{
  "train_examples": 26041,
  "gain_aug_db": 10,
  "encoder_norm": "batchnorm",
  "encoder_depths": [2, 2, 2, 2],
  "encoder_stem": "single",
  "label_smoothing": 0.1,
  "decoder_norm_position": "pre",
  "decoder_activation": "gelu",
  "decoder_mlp_ratio": 4,
  "decoder_parallel_block": false,
  "decoder_cross_attention_every": 1,
  "max_steps": 13000,
  "batch_size": 256,
  "epochs": 127.8,
  "final_lr_fraction": 0.1
}
Rows from block 2 of the audio encoder of a small audio captioner, named by matrix and row number. Rows with one number belong to one channel. Each number is 128 + 24 x the weight over its row's rms, rounded and kept within 0 to 255. All counts start at 0. After the name is the row's rms in percent of the matrix's.
Before each channel's rows are labels from the 100 clips, of 14848, where the channel reaches its highest value: "top examples" is what is common among them. Only what is clearly more common there than usual is listed. The data: synthesised sound scenes: up to three everyday sounds over a background.
# convs0: first width-9 conv, stride 2 (encoder.blocks.2.convs.0.weight, 192x128x9, each kernel summed), inputs 64-127
# convs1: second width-9 conv (encoder.blocks.2.convs.1.weight, 192x192x9, transposed, each kernel summed), outputs 64-127

top examples: chatter; speech
convs0.48 135 [142 133 127 147 145 110 112 105  19 132 128 114 147  95 133 132 128 123 131 127 133 121  97 126  86  85 134 117 106 126 131 146 125 134 125 142 163 112 126 111 121 104 108  93 114 124 135 104 124 120 130 121 111 109 101  89 140 123 137 123 139 143  52 110]
convs1.48 116 [150 148 144 154  89 115 155 104 130 132 124 140  96 151 136 255 141 143 109 102  99 119 121 147 134 132  62 127 151 132 100 144 101 130  98 162 128 126 159 147 155 114 142 134 148 109 137 179 154 127 169 129 124 123 103 107 111 106 135 136 120 155 163 150]

top examples: clipping; text has "clipped"
convs0.22 114 [128  96 147 147 143 124  69 111 119 132  99 136 139 127 144 147 146 133 116 140 142 114 108 133 114 123 122 121 125 142 120 118 133 132 127 157 133 103  97 156  76 131 129 133 118 135 146 115 123 134 159 110 130 113 134 114 124 123 120  20 141  88 136 120]
convs1.22 081 [114 151 106 114 114 159 152  99 159 125 130 124 182 122 135 135 167 120 110 108 107  79 135 149 109 146 157 147 173  79 156 147 116 119 132 148 123 132 180 115 152 153 154 135 120 112  97  94 111 147 110 112 124 118 107 111 139 114 133 129 140 115 132 124]

top examples: siren; background: none; first sound: siren
convs0.68 076 [149 108  98 141 160 124 106 144 144  96 125  84 139  90 155 129 124 138 155 110 120 114  95 109 112 123 150 116  98 129 123 118 118 110 122 165 140 148 126 159 129 114 115 123 125 136 131 157 133 178 107 119 137  90 153 108 158 127 142 122 120 100 161  59]
convs1.68 080 [125 101  98  85 137 105  91 176 133 149 114 112 108 107 137  98 156 113 146 132 112  81 158 134  99 110 148 146 132 104 131 128 149 109  88 105 121 102 121 120 145 142 183 107 121 121 110 148  98 146 122 112 142 139 126 147 154 130 145 194 124 116 102 135]

top examples: fire crackling; beeping
convs0.176 126 [130  99 138 118  91 125 132 124 139 144 133 142 140 142 120  93 153 123 131 130 154 141 122 112  73  91 127 146 122 105 132  72 127 150  43  83 142 146 108 135 136 137 153 132  90 134 132 101 140 132 130 136 135 132  96 132 145 107 154 137 140 139 115 139]
convs1.176 125 [189 164 141 127 150 141 116 164 147 110 141 135  90 130 137 111 113 135 152 110 164  80 133 117  85 132 132 165 149 102 102 125 127 104 143 105 145 102 133 148 144 161 113 124 113  57 139  63 160 171 183 109 123 137  89 128 126 137 132 132 118 152 130 144]

top examples: background: none
convs0.30 118 [155 123 164 153 145 137 133 163  93 155 119 148 145 138  98 145 130 135 129 148 111 118 113 133 112 116 152 175 168 135 193 139 139 154 152 121 100 158 124 173  88  93 154 151 129 127 123 128 121 161 136 143 165 143 125 156 130 131 128 139 104 130 132 160]
convs1.30 143 [ 94 123 147 142  98 147 140 150 137 118 112  99 152 158 116 129 111 138 100 113 133 153 137 145 153  54 116 134  97 146 145 125 168 147 134 115 164 180 149 124 131 115 116 133 126 137 116 132 161 128 108  94 120 159 155  99 110 122 131 139 115 138  93  93]

top examples: clipping; text has "clipped"; typing
convs0.121 084 [109  95 114 102 117 106  80 106 119  93 151 119 145 118 124  75 128 120 117 151 142  89 132 165 111  97 123 122 124 135 115 166 131  79 130 163 150 155  75 132 130 105 134 106 152 103  93 122 115 110 113 118 142 128  99  91 155 147 112 134 122 137 126 141]
convs1.121 081 [119 125  77 168 111 106 134 128 100 155 142 147 116  91 161  99  90 119 131 124 121 119 120  95 136 137 153 103 144 127 124 158 102 135  98 106 107 118  99 164 121 167 144 124 138 140 126 105 108 130 147 148 125 135  89 104 107 176 154 148  98 132 116  67]

top examples: thin (high-pass)
convs0.86 101 [159 129 122 103 151 145  86 126 124 108 110 155 124  95 118 127 102 145 166 136 131 109 118 131 149 115 139 122 107 189  62 101 128 124 134 146 129  73 108 132 114 111 118 158 137 101 118 123 127 130 128 115 141 126 153 109 140 139  93  79 128 128 129  72]
convs1.86 093 [ 72 144 122 110 121 112 127 103 168 102 150  98 189 144 137 131 148 105 115 118 121  77 144 115 157 121 137  80 132 122 140 132 152 125 147 149 136  93 105 107  94 136 177 122 139 149 129 118 108 135 106  85 135  75 145 132 113  96 132 145 101  92 128 131]

top examples: thin (high-pass)
convs0.49 114 [134 121 146 134 138 133 129 123  72 137 117 104 157 100 133 115 149 122 127 109  80 123 113 123 115 112 126 143 126 147 132 119 128 146 141 147 149 136 141 117 150 114 146 157 111 114  89 114 150 137 158 149 141 133  70 143 138 131 118  98 151 121 153  87]
convs1.49 117 [139  72 155 159 159 144 141 128  99  99 104 136 106 173 111 165  74 125 114  85 152 156 130 153 125 102 127  79 130 106 121 165 129 153 168 136 139  95 126 159 133 146 137 128 144 154 132 130 122 107 162 134 139 113 109 118  97 137 150 123 122 130 106 103]

top examples: laser zap
convs0.126 087 [141 111 140 126 135 142 104 110 170 144 122 116  97 146 140 120 104 136 110 126 143 155  81  72  98 123 142 137 108 150 114 116 152 128 151 152 153  99 191 174  81 110 146 122 112 145 141  87 121 144 174 139 148 128 132 133 121  98 146 107 142 121 121 123]
convs1.126 096 [114 153 149 107 114 189 116 146 154 132  76 140 106 138  98 134 143 169 117  97 133 203 125 121 158 128 124 102 133 162 160 143 137 110 126 115 134 169 154 126 110 151 129 104 121 103  76 115 138 102 114 122  92 138 161 153 129 129 153 132 126  86  97 134]

top examples: clipping; text has "clipped"
convs0.75 128 [133 121 147 141 133 151  59 108 149 133 105 117 125 154 139 126 135 136 127 132 104 133 124 136 122 125 128 125 143 169  76 134 114 147 142 144 139 117 135 135  86 138 115 143 132 126 134 124 134 129 159 140 146 111 146 137 106 117 132   0 148 125 138 120]
convs1.75 092 [108 112 111 141 151 152 116 116 108 138 105 108 166 165 137 160 124 112 100 108 111 143 135 128 131 149 133 108 167 118 173 152 141 107 154 142 132 104 143 158 120 187 184 111 158 114 109 149 129 128 134 141 116  98 133 114 110  74 177 140 132  67 112 139]

top examples: chatter
convs0.19 096 [132 127  86 142 117 138  68 116  54 119 156 105 160 117 128 151 139 140 141 137 132  79  89 156 116 136 141 124 133 129 124  76 131 118 133 136 164 136 125  99 112 153 114  90 104 138 145 138 116 127 159 110 114 122 116 122 140 132 101 108 130 131 106 116]
convs1.19 078 [121 132 133 149 122 116 178 107 127 132 130 119 104 111 122 213  83 129 138 126 109 129 137 148  96 137  99 116 125 140 126 164 108 155 134  98 127 104 160 135 101 139 116 126 162 121 132 185 110 117 155 128 176 134 112 149 138 116  70 123 131 153 142 150]

top examples: background: none; siren; meowing; first sound: siren
convs0.67 101 [128 126 129  73 126  91 140  97 120 156 131 175 121 154 140 151 131 110  91  97 117 127 147 119 125 132  87 141 152 112 158 169 150 112 127 144 121 158 114  88 123 170 148 146 103 112 115 144 115 121 114 114  97 137 144 167 139 140 104 145 116 131 150 133]
convs1.67 109 [104  66 128 183 108 102  96 148 158 136  99 112 121 118 128 135 113 132 138 134 135 160  99 182 128  94 140 120 103  98 125 169 115 154 158 108 141 117  87 157  91 139 109 100 113 100 123 107 120 140 113 137 153 122 139 177 153 166 156 188 142  92  86 103]

top examples: laser zap; background: none; first sound: laser zap
convs0.132 057 [107 106 145 113 104 115 116 133 127 141 140 133 127 165 157 139 134 123 127  83 118 150 140 103 108  79 133 110 144 108 122 154  70 137 126 115 129 103 114 127 132 164  89 137 147  95 128 106 166 144 120  75 120 113 132 127  89 123 103 151 132 114 110 169]
convs1.132 090 [109 118 108  95 125 149  67 116 139 133  97  97 161 114 119 152 124  97  94 110 104 174 111 123 192 105 127 102 130 149 145 119 102 121  84 147 135  93  97 126 134 144 128  86 123 106 118 142 133  94  92 112 123 176 151 101 126 120 140 133 129  91  96 132]

top examples: clock ticking
convs0.169 064 [111 117  54 160 134 139  99 113 148 109  95 159 154 106 128 150 170 156 125 123 139  73 141 139 122 139 127 121 156 179  99 140 124 139 118 100 121 137 131 133 110 144 146  99 108 108 125 136 134 129 112 110 110 106 158 137 138 126 116  79 159  98 121 156]
convs1.169 068 [119 114 133 116  94 112 139 130 126 155 118 111 113 152 151 123 137 115 118  60 128 119 130 144 189 170 104 120 180 165 137 140 158  94 122 155 127 131 131  86 136 186 105 111 110  99 105 155 117 155 113  96 127 141 122 139 101 103 148 148 120  99 146 113]

top examples: chatter
convs0.23 108 [118  94 108 140 142 141  90  63  42 147 137 104 140  94 125 123 107 132 112 132 157  82  94 156 111  90 122 120 123 143 129  66 127 119 137 135 167 105 120  86 107 113 140  97 134 125 146 110 141 115 138 120  99 121 120 122 155 147 121 107 127 135  79 128]
convs1.23 109 [157 161 139 135 109 149 173  94 137 112 156 141 145 143 120 222 124 124 116 125  82 109 112 112 118 123  93  99 152 120  90 116  60 143 101 112 121 110 153 134 123 121 127 152 141 130 152 179 127 137 164 107 113 104  94 105  94 116  80 128 137 158 179 147]

top examples: siren
convs0.123 098 [141  88  83 114 136  96  97 131 155 140 123 117 140 102 127 110 105 145 151 124 128  96 157 155 134  87 130 131 129 141 111 108 126 121 110 139 130 136 141 127 111  84 126  98 136 143 126 127 108 152 149 110 142  98 168  91 161 110 153  64 115 105 129 105]
convs1.123 094 [112  91  99 101  92 105 139 166 132 151 127 140 113 121 136 115 168  97 125 105 116  85  88  95  77 127 116 150 151  98 114 139 120 117 137 124 124 117 103 128 104 158 140  95 140 140 100 124 141 156 151 168 142 117  75 187 138 118 109 147 141 115 150 137]

top examples: background: none; laser zap
convs0.39 063 [149  84 106 108 150 110 111 120  66 163 120 143 143 118 101 132 142 145 172 127 121  87  93 151 178  85 125 121 123 125 130 133 123 143 111 122 135 101 147 152 140 108 135 131 139 148 133 126 114 161 114 114 115 114 206 148 144 150 137  99 126  99 108 132]
convs1.39 071 [108 109  83 109  87 153  93 127 136 144 104 133 107 116 132 117 152 108 125 109 148 115 116 132 126 144 116 130 138  95  97 117 140 146  77 155 136 114 120 117 119 150 133 113  96 131 123 133  98 107  61 127 125  94  85 103 131 124 119 180 122  88  97 120]

top examples: clipping; text has "clipped"
convs0.56 063 [110  75  48 161 117 135  82 118 116 134  89 143 148 109 147 113 125 134 123 102 150  96  62 124 143 134 144 122 108 144 134 131 138 151 108 144 117 136 146 122 132 108 129 112 130 119 136 150 130 144 171  93 159  80 131 136 135 134 135 100 149  72 150  67]
convs1.56 056 [105  77 121 141 125 107  92 127 111 120 126 126  97 135 139 124 178 160 148  88 173  90 183 166  96 127 109 133 144 101 100 124 174 105 130 131 131 115 174 111 128 154 118 145 134 100 134 115 135 135 128 147 154 125 100 109 141 107 164 113 131 124 130 117]

top examples: meowing
convs0.52 106 [119  70 111  91 135 126  93 115 129 112 126 143 133 110 127 139 130 141 146 106 143 112 132 127 153  70 133 150 104 160 122 140 131 157 138 128 157 100 149 119 124  93  73 114 135 110 124  58 145 134 152  73 130 141 128  85 146 138 135  99 160 104  98 123]
convs1.52 093 [139 115 135 198 171 114 132 119 130 118 114 145  70 118 125 133 111 109 135 141 140 126 163 174  86 109 122 118 116  65 143 122 114 121  91 120 162 119 139 108 146 178 143 157 132  90 129 133 155 126 160 129 140  80 137 145 150 136 138 132 132 154 159 140]

top examples: siren
convs0.42 071 [ 86 143 123 125 101 174 113 148 125 149 139 138 154 105 167 112 124 112 116 110  98 106 179 123 131 146 156  96 136 147  96 185 122  99 130 118 149  96 106 100 114 126 120 127 112 104  69 110 149  98  86 110 103 125 110 142 136 116  86 132 143 107 174  85]
convs1.42 079 [ 97 126 124 116 118 130 112  98 124 150 105 128 120 103 131 161 138  94 132  73 129 171 148 114 125 123  82  86 115 126 135 145 150 115 116  92 145 110 106 130 113 144 158 112 145 122 116 153 120 158  95 150 101 153 102 130 124  93 161 168  97 109 106 104]

top examples: thin (high-pass); phone ringing
convs0.92 134 [105 126 117 128 138 121  83 115 129 152 116  84 116 126 105 146 131  98 122 126 159 108 111 123 115 127 135 141 142 129  82 101 116 124 157 122 146 133 132 138 119 113 144 100 108 126 137  95  96 131 157 111 123 110 135 129 146 149 122 115  82 116  63 112]
convs1.92 127 [149 157 115 135 130 120 147  80 127 107 110 138 142  84 132  96 128  88 103 123 120 117 115 111 118 121 135 177 136  73 118 136 152 150 108 106 124 128 151 108 160 123 136 108 169 110 130  95 160 165 133 151 116 162  85  93 132 116 130 109 137 171 138 169]

top examples: meowing; car horn
convs0.115 128 [123 118 153 132 109 133 134 131 129 141 139  71 157 186 165 127 119 145 134 136 142 135 122 123 116  92 125  78 148 102 128 187 136 143 130 113 149  38 130 131 129  97 139 117 130 106 155 136 127  98 105 109 130 107 121 205 118 126 114 136 140 118 149 148]
convs1.115 124 [147 125 127 124 137 142 126 160 116 139  78 102 123 115 103 131 117 154 118 115 108 188  99 173 157 139  91 172 170 141 141 154 140 161 145  95 147 124  86 149 143 152 164 121 113 145 155 137 133 139 131 150  74 185 134 128 122 133 195 128 168  86 113 106]

top examples: clipping; text has "clipped"; typing
convs0.41 102 [138 130 160 154 131 125 134 139 124 101 166 120 125  94 141 154 128 173 124 134 138 164 115 151  98 107 117  99 103 105 155 153 113  98 127 143 178 104 128 132 148  80 115 135 164 102 162 137 150 142 174 194 131 123 131 109 171 159 104 136 185 164 140 104]
convs1.41 111 [ 94 128 131 116 130 134 112 137 140 159 111 112 153 145 135 110 154 151 119 115 151 147 134 159 146  91 117 131 130 128 132 113 106  83 145  96 142 149 128 102 114 146 160  96 100 127 108 100 169 117  91  90 114 165 166 152 118 114 144 151  86 148 146 114]

top examples: clipping; text has "clipped"; phone ringing
convs0.0 127 [113 158 170 165 147 143  85 101 142 157 112 133 154 148 140 161 136 141 136 148 139 150 163 164 136 139 127 108 161 145  97 153 139 176 131 119 133 134 107 126  90 133 144 161  91 129 163 124 110 144 149 122 150 143 154 131  89 119 128  60 150 117 124 128]
convs1.0 104 [153 123 135 186 109 171  97 178 143 154 133 122 117 106 114 149 127  99  96  88 125 169 118 154 132 150 123 101 159 105 142 146 150 125 168 138 138 157 156 173 113 174 135 117 121 117 118 117 132 131 127 118 101 137 149 147 115 107 164 148 161 109 107 114]

top examples: chatter; speech
convs0.111 119 [125 103 115 102 158  91 102  85  65 130 112 125 167 114 126 134  80 110  91 121 121 107 152 158 101 118 120 114 152  83 113 122 114 159 116  68 144 139 128  96 116 114 143 109 116 134 136 120  89 108 129  89 120 129 118  93 144 127 126  93 122 112 104 114]
convs1.111 128 [137  94 133 128  96  98 156 147 133 121 136 162 102 119 120 185 104 115 142 140  93 105 104 116  99 118  94 116 124  89 108 152  58 121 126 126  97 103 123 139 103 106  94 124 119 184 147 139 144 120 175 139 154 124  93 126 126  87  74 146 171 172 125 164]

top examples: chatter
convs0.128 125 [118  88 111 119  72 117 102 109 133 133  97 125 153 127 138 121 115 101  79 156 140 101 148 132 108  99 115 124 118 123 133 144 105 151  63 122 162 121 159 133 112 141 128  84 121 141 134 118 102 151 152 101 141 125  93  97 150  99 129  95 136 153  95 134]
convs1.128 154 [181 127 167 150 141 116 129 144 119 119 141 126 141 138 146 131 154 132 123 131 117 120 122 116  76 140 145 123 121  51  82 134  76 117 137 127 115 109 170 141 135 111 102 111 127 121 120 101 150 129 147 141 125 130  78 133 149 125 110 114 139 169 181 151]

top examples: typing; clipping; text has "clipped"
convs0.185 099 [137 110 139 136 109 106 140 153 125 107 148 139 181 125 114 113 140 124  96 153 127 117 158 185  94 114 127 171 142 100 131 115  86 138 117 133 140 124 102 140 159 116 144 113 135 111 121 158  98 143 149 125 143 117 114  78 108 117 124 131 146 104 104 158]
convs1.185 098 [111 146 149 151 129 135 179 111 121 112 147 124 160 129 130 184 121  99 136 124 122 132 102 138 114 140  97  64 124 157 138 169 118 121 180 149 109 151 125 118 131 115 124  88 131 113 121 143 146 120 118 122 173 201 114 129 126 109 150 162 100 105 127 129]

top examples: laser zap; first sound: laser zap; background: none
convs0.191 052 [127  92 103 131 130 141  91  80 130 102 110  88 131 123  73 142 171 156 147 104 136 102 132  64 130 136 155 129 151 193 140 106 124 135 138 142 124 141 129 140 136 131 128 104 112 134 127 128 145 123 137  98 145 119 155  99 123 144 160  81 157 126 157 113]
convs1.191 064 [130 124 134 151 130 169  96 172 109 146 146 110 113 136 120 139 189 134 114  86 143 149 130 119 147 109 134 133  89 116 147 172 137 134 140 140 133 128 147 111 123 175 123  86 134 101 106 149 104 136 104 118 160 175 122 134 117 133 154 121 142  84  98 153]

top examples: melody; first sound: melody
convs0.1 137 [105 110 147 115 139 147 101  91 127 133  98 145 175 163 124 129 115 124 113 105 123 125 123 124 104 112 127 146 111 144 142 126 128 105 151 127 130 121 102 105 109 158  61 133 140 161 150 135 120  64  99 121 140 132 120 135 130 151 141 119 114 133 131 150]
convs1.1 138 [ 90 112  89 165 151 107 105 116  95 121 150 164 128 139 107 137  85 127 187 137 172 127 104 130 100 106 147 161  86 146 111 110  82 127 144 154 163 144 153 160 122 151 110 143 150 185 153  97 162 131 155 129 117  75 141 109 109 134 107 131 136 114 102 139]

top examples: fire crackling
convs0.2 122 [135 116  97 134 103 124 106 166 150 159 136 127 142 147 133 129 167 129 142 146 157  95 115 131 107 114 136 151 133 142 172 112 144 112 129 119 156 123  92 144 118  92  80 140 105 116 125  60 123 112 119 131 148  94 116 122 133 141 138 123 130 142  95 130]
convs1.2 125 [134 130 135  83 126 109 109 144 127 128 138 112  74 129 114 105 128 125 136 149 125 134 114 107 104  88 148 175 107 150 114 116 122 123 111 139 221 163 126  90 166 162 130 131 138  90 131  87 194 108 167  85 121  85 127 149 133 122 120 137 135 123 134 132]

top examples: laser zap; first sound: laser zap
convs0.35 095 [127 133 129 145 139 121 126  65  42 106 130 109 134 103 131 130 121 138 117  93 160 114  50 141 111 134  93 118 121 118 151  92 118 111 121 145 179 143 144 118 109 110 143 117 126 122 144 118 146 126 147 147  67 107 122 127 162 137 138 117 161 141 120  96]
convs1.35 088 [103 133 133 102 137 133 136 110 126 123 126 118 158 123 137 217 169 150 115 102  99 128 103 133 145 101  94 183 113 172 110 110 112  96 104 100 123 107 177 116 111 125 144 148 117 112 122 195 118 133 117 146 109 130  93 114  73 131 133 113  99 141 140 143]

top examples: melody; background: none; first sound: melody
convs0.110 089 [107 162 100 143 152 148 100 124 117 144 146 126 139  80 113 129 133 139 135 128 158  89 125 173 117 118 128 154 128  97 122 104  99  98 131 134 129 111  70 125 125 150 125  76 170 170 161 116 149  91  70  77 160 126 126 162 141 130 157 135  98 129 122 126]
convs1.110 082 [183 139 166  81 116 120 128 158  90 113 139 147 177 102  77 111  73 125 138 146 146 133 146 146 116 171 132 136 118 184 112 113 105 127 138 111 134 135 130 134  84 120  91 141 129 134 121 116 116 128 100 133  78 126 127 148 129 180 150 153 105 108 118  68]

top examples: background: none; coin spinning
convs0.97 129 [135 126 120 143 115 135 104 120 100  90 102 136 126 120 128  99 115 113 142 136 110 108 142 160 126 142 142  81 116 139  65 132 112 124 136 132 135 141 134 179 106 107 116 102 122 155  96 109 120 131 128 117 156  99 115  72 184 127 114 112 149 125 107 118]
convs1.97 115 [110 137 106 134 141 114 137  82 104 166 187 119 151 111 119  95 107 144 142 159 114 140 103 109 130 139 127 130 127  81 154 173 107 142 156  98  96  98  96 139 112 143 156 137 121 130 171  90  86 121 137 142 142 152 102 109 152 146 129 110 125  80 139 162]

top examples: clipping; text has "clipped"
convs0.143 135 [138 110 133 175  77 136  95  59  98 123 114  93 142 131 128 125 120 107 124 156 111 125 142 137  92 107 125  81 146 136 136 128 122 136 141 119 160 110 144  81 109 108 147 131  51 150 181 119  77 136 138 125 158  99 113 145 137 136 148 107 118 136  81 139]
convs1.143 131 [169 139 138 148 142 146 164 116 108 131 154 155  97 119 118 137 136 136 118 116 113 101  81 113 122 126 179 130 149 145 112 152 154 107 117 149 131 150 131 169 137 123 100 115 158 106 128 111 136 132 143 108  94 150 104  98 103 133 133 112 141 177 178 173]

top examples: meowing; first sound: meowing
convs0.124 116 [134 102  97 131 122 109 113 128 152  82 131 126 143  59 111 135 102 144 127 119 108 145 119 101 122 141 122 133  93 148 125 126 133 105 122 153 163 139 150 144 116 136 160  76 114 143 124 143 115 122 108 138 110 153 111  89 141 149 136 138 119 114 193 106]
convs1.124 117 [127 130 136 159 118 141 137 162 147 144  94 120  71  77 104 153 114 133 120  98 147 126 114 131 125  91 107 138 138 168 135 151 133 172 150 106 137 148 147 101 136 134 152 139 126 133  84 145 115 138 166 135 161 154 149 144 126 105 132 147 152  78 132 149]

top examples: typing
convs0.62 102 [140 134 144 124 132 103 128  93 171  98 158  82  86 125 125 113 116 153 106 130 114 150 125 138 110 109  67 137 115  77 101 130 124 122 132 134 167 155 126 124  86 107 126 136 139 117 172 131 124 126 138 108 119 141 115 140 164 139 123 156 158 125 105 108]
convs1.62 098 [134  82 160 124  95 157 111 113 135 132 123 128 123 137 140 119  87 110 117  96 156 129 109 159 166 115 118 123  92 197 130 170  93 117 118 110 105 139  93 134 117 132 108  95 139 127 100 144  88 129 120 109 129 170 153 105  71 159 142 139 149 117  92 108]

top examples: clock ticking
convs0.51 053 [116 140 107 134 132 158 119 127 113 172 123 144 140  53 141 161 119 187 145 131 141 106 135 144 128 122 121 150 152 173  98 162 136 117 107 125 118 106 121 126 143 121 154  91  90 104 150 128 136 109  87  85 147 104 167 132 140 146 114 128 102 124 188 103]
convs1.51 060 [105 153 157  97 106 147 114 122 119 132  83 149 130 143 130 141 112 133  95 117 143 147 125 161 166 152 133  70 145 127  96 126 169 117 124  92 122 101 122 137 139 145  78 111 127 138  96 138 139 137 106 145 135 165 136 132 121 113 153 162 151  86 117 132]

top examples: meowing; background: none; howling; first sound: meowing
convs0.116 121 [113  92  93 120 113 116 122 106 130 119 144 120 122 165 122 104 173 128  90 121 112 101 123 133 122 124  80 114 144 117 132  59 131  93 134 132 156 102 127 108  75 178 135 124 115 136 139 148 135 117 128 125 101 133 134 132 166 133 127 129 167 141 115 106]
convs1.116 115 [132 111 131 153 138 133 114 120 128 126 112 147 112 137 126 117  83 134 147  98 124 100 120 124 139 125 131 159 166 198 139 112 104 149 131 127 181 136 113 128 130 136 107 149 159 121 155 140 120 103 158 100 167 137 130 111  37 135 128 128 121 125 121 121]

top examples: thin (high-pass); siren; frog croaking
convs0.120 094 [ 90 111 104 165 173  91  90 103 111 140 136 130 102 102 101 146 154 159 142 140 160 124  84 116 118  90 137 110 167  99 118  88 135 146 157 116 126 134  55 156 146 142 112 122 116 137 146 150 150 120 102  93 155 120 124 167 151 150 146 131 140 109 128  98]
convs1.120 092 [183 150 128 128 146 145 127 152 112 116 118 106 138 124 144 119  89 168 126 147 114 121 119 115  89 151 143  89 129  61 149 125 192 110 158 142  86 140 105 208 156 100 117 132 103 135 120 139  88 137 123 122 141 148 153 104 106 138 121 145 106 135  88 104]

top examples: meowing; background: none; first sound: meowing
convs0.29 128 [142 129 115 110 130 145 113 113 156  60 112 141 118  41  99 104 123 132 115 100  82 140 115 112 121 147 120 169 104 124 103 148 124 127 144 147 153 152 127 143  86 160 116 110 130 131 109 136 110 131 118 124 129 125 101 101 154 132 102 133 115 115 197  77]
convs1.29 120 [144 129 148 169 140 125 115 111 135 128  95 118 147  71 150 118  78 111 145 119 146 178 128 169 156  92 114 152 166 150 121 169 121 147 176 141 137 127  86 147 124 145 146 102 148 138  66 119 133 128 135 134 150 188 109 107 131 103 124 133 122 118 130 151]

top examples: meowing; background: none; first sound: meowing
convs0.170 095 [123 121 132 119 125  99 118 128 165  76 119 139 138 108 131  67 155 107 139 139 133  97 123 124 117 102 129  88 104 102 149 140 129 123 102 111 158 148 137 155 111 161 145 110  84 123 124 161 133 119 127 121 143 151  87 114 158 124 123 136 115 125 163 127]
convs1.170 091 [110 121 157 186 152 111  80 198 128 129 103 137  99 156 136 104  99 149 145 113 116 126 123 114 139  87 136 109 164 116  99 146 132 168 155 146 146  77 105 125 149 140 145  92 129  67  92 128 154 112 147 128 171 111 120 172 111 138 153 117 140  90 127 128]

top examples: laser zap
convs0.63 091 [ 97 104  93 150 115 127  94 136 133 124 107 117 106 109 101  75 150 102 155 122  91  96 100  89  95 121 147 111 144 141 125  73 143 116 136 147 154 120  61 132 116  96 122 115  87 127  65 138 122 160 119 120 131 114 135 142 135 148 115 111 109  86 131  61]
convs1.63 079 [128 139 110 117 115  77 154 112 153 136 126 131  93  90 162  72 143 100 116 136 113 162 146 127 168 123 142 137 129 130 140 110 156 157  74 132 108 140 116 135 138 137 134 127 134 125 118 117 102 149  82 120 117 121 101 153 150 124 131  87 123 135 138 135]

top examples: clock ticking; thin (high-pass)
convs0.178 073 [155  38  83 117 138 139  85 128 132 126 111 124 125 106 169 147 122 174 150 137 136  87 108 105 133 109 149 135  89 148 116 135 132 148 159 141 115 108 143 133  81 127 111  92 125 123 161 161 125 154 133 105 134 109 190 130 160 172 149 100 120  72 174 116]
convs1.178 069 [115 111 127 110 132 131  90 119 165  95 145 107 115 145  92 116 183 109 155 108 145 111 165 178 125  94 104 143 133 104 165 100 140 140 105 160 141 112 162 119 118 120 108 133 121 142 134 132 114 127 103  98  97 106 109 171 119 106 130 132 129 125  96  60]

top examples: background: none; clipping; text has "clipped"; car horn
convs0.137 091 [127 126 114  90 122 139 120 156 144 120 169 133 125 134 120 109 160 136 138 151 147 100 122 168 121 145 146 158 114 108  91 177 149 136 133 127 139 153 124 120 132 116 110 122 163 132 103 136 152 104 110   3 141 148  88 108  97 126 134 166 174  72 106 108]
convs1.137 092 [100 122 131 124 120 124 100 126 165 153 115  92 129  96 106 143 153 136 131 142 110 157 131 145 163 163 106 131 127 145 170 123 164 131 101 142 116 138 120 102 111 148 127 115  93 108 116 173 109 119 120 111  42 133 202 134 139 171 136 164  82 127 142  85]

top examples: siren; first sound: siren
convs0.109 080 [107  88  99 124 108  91  98 144 146 132 124  84 116 106 164 105 142 131 130 119 115 105 124 102 123 105 121 117 117 135 150  90 106 122  79 137 161 133 100 146 116  82 159 103 119 108  95 139 120 163  95  92 122  95 135 135 133 103 122  92 103  77 127 127]
convs1.109 073 [138 142  99 150 105  78 126 144 108 159 159 154 112  66 142 115 181 103 110 168 117 109 141  98 111 113 134 129 144 114 135 112 163 152 114  88 131 120 117 122 136 152 174 124 134 141 145 119 121 128  95 138 169 133  79 100 165 111 164 128 163 137 135 143]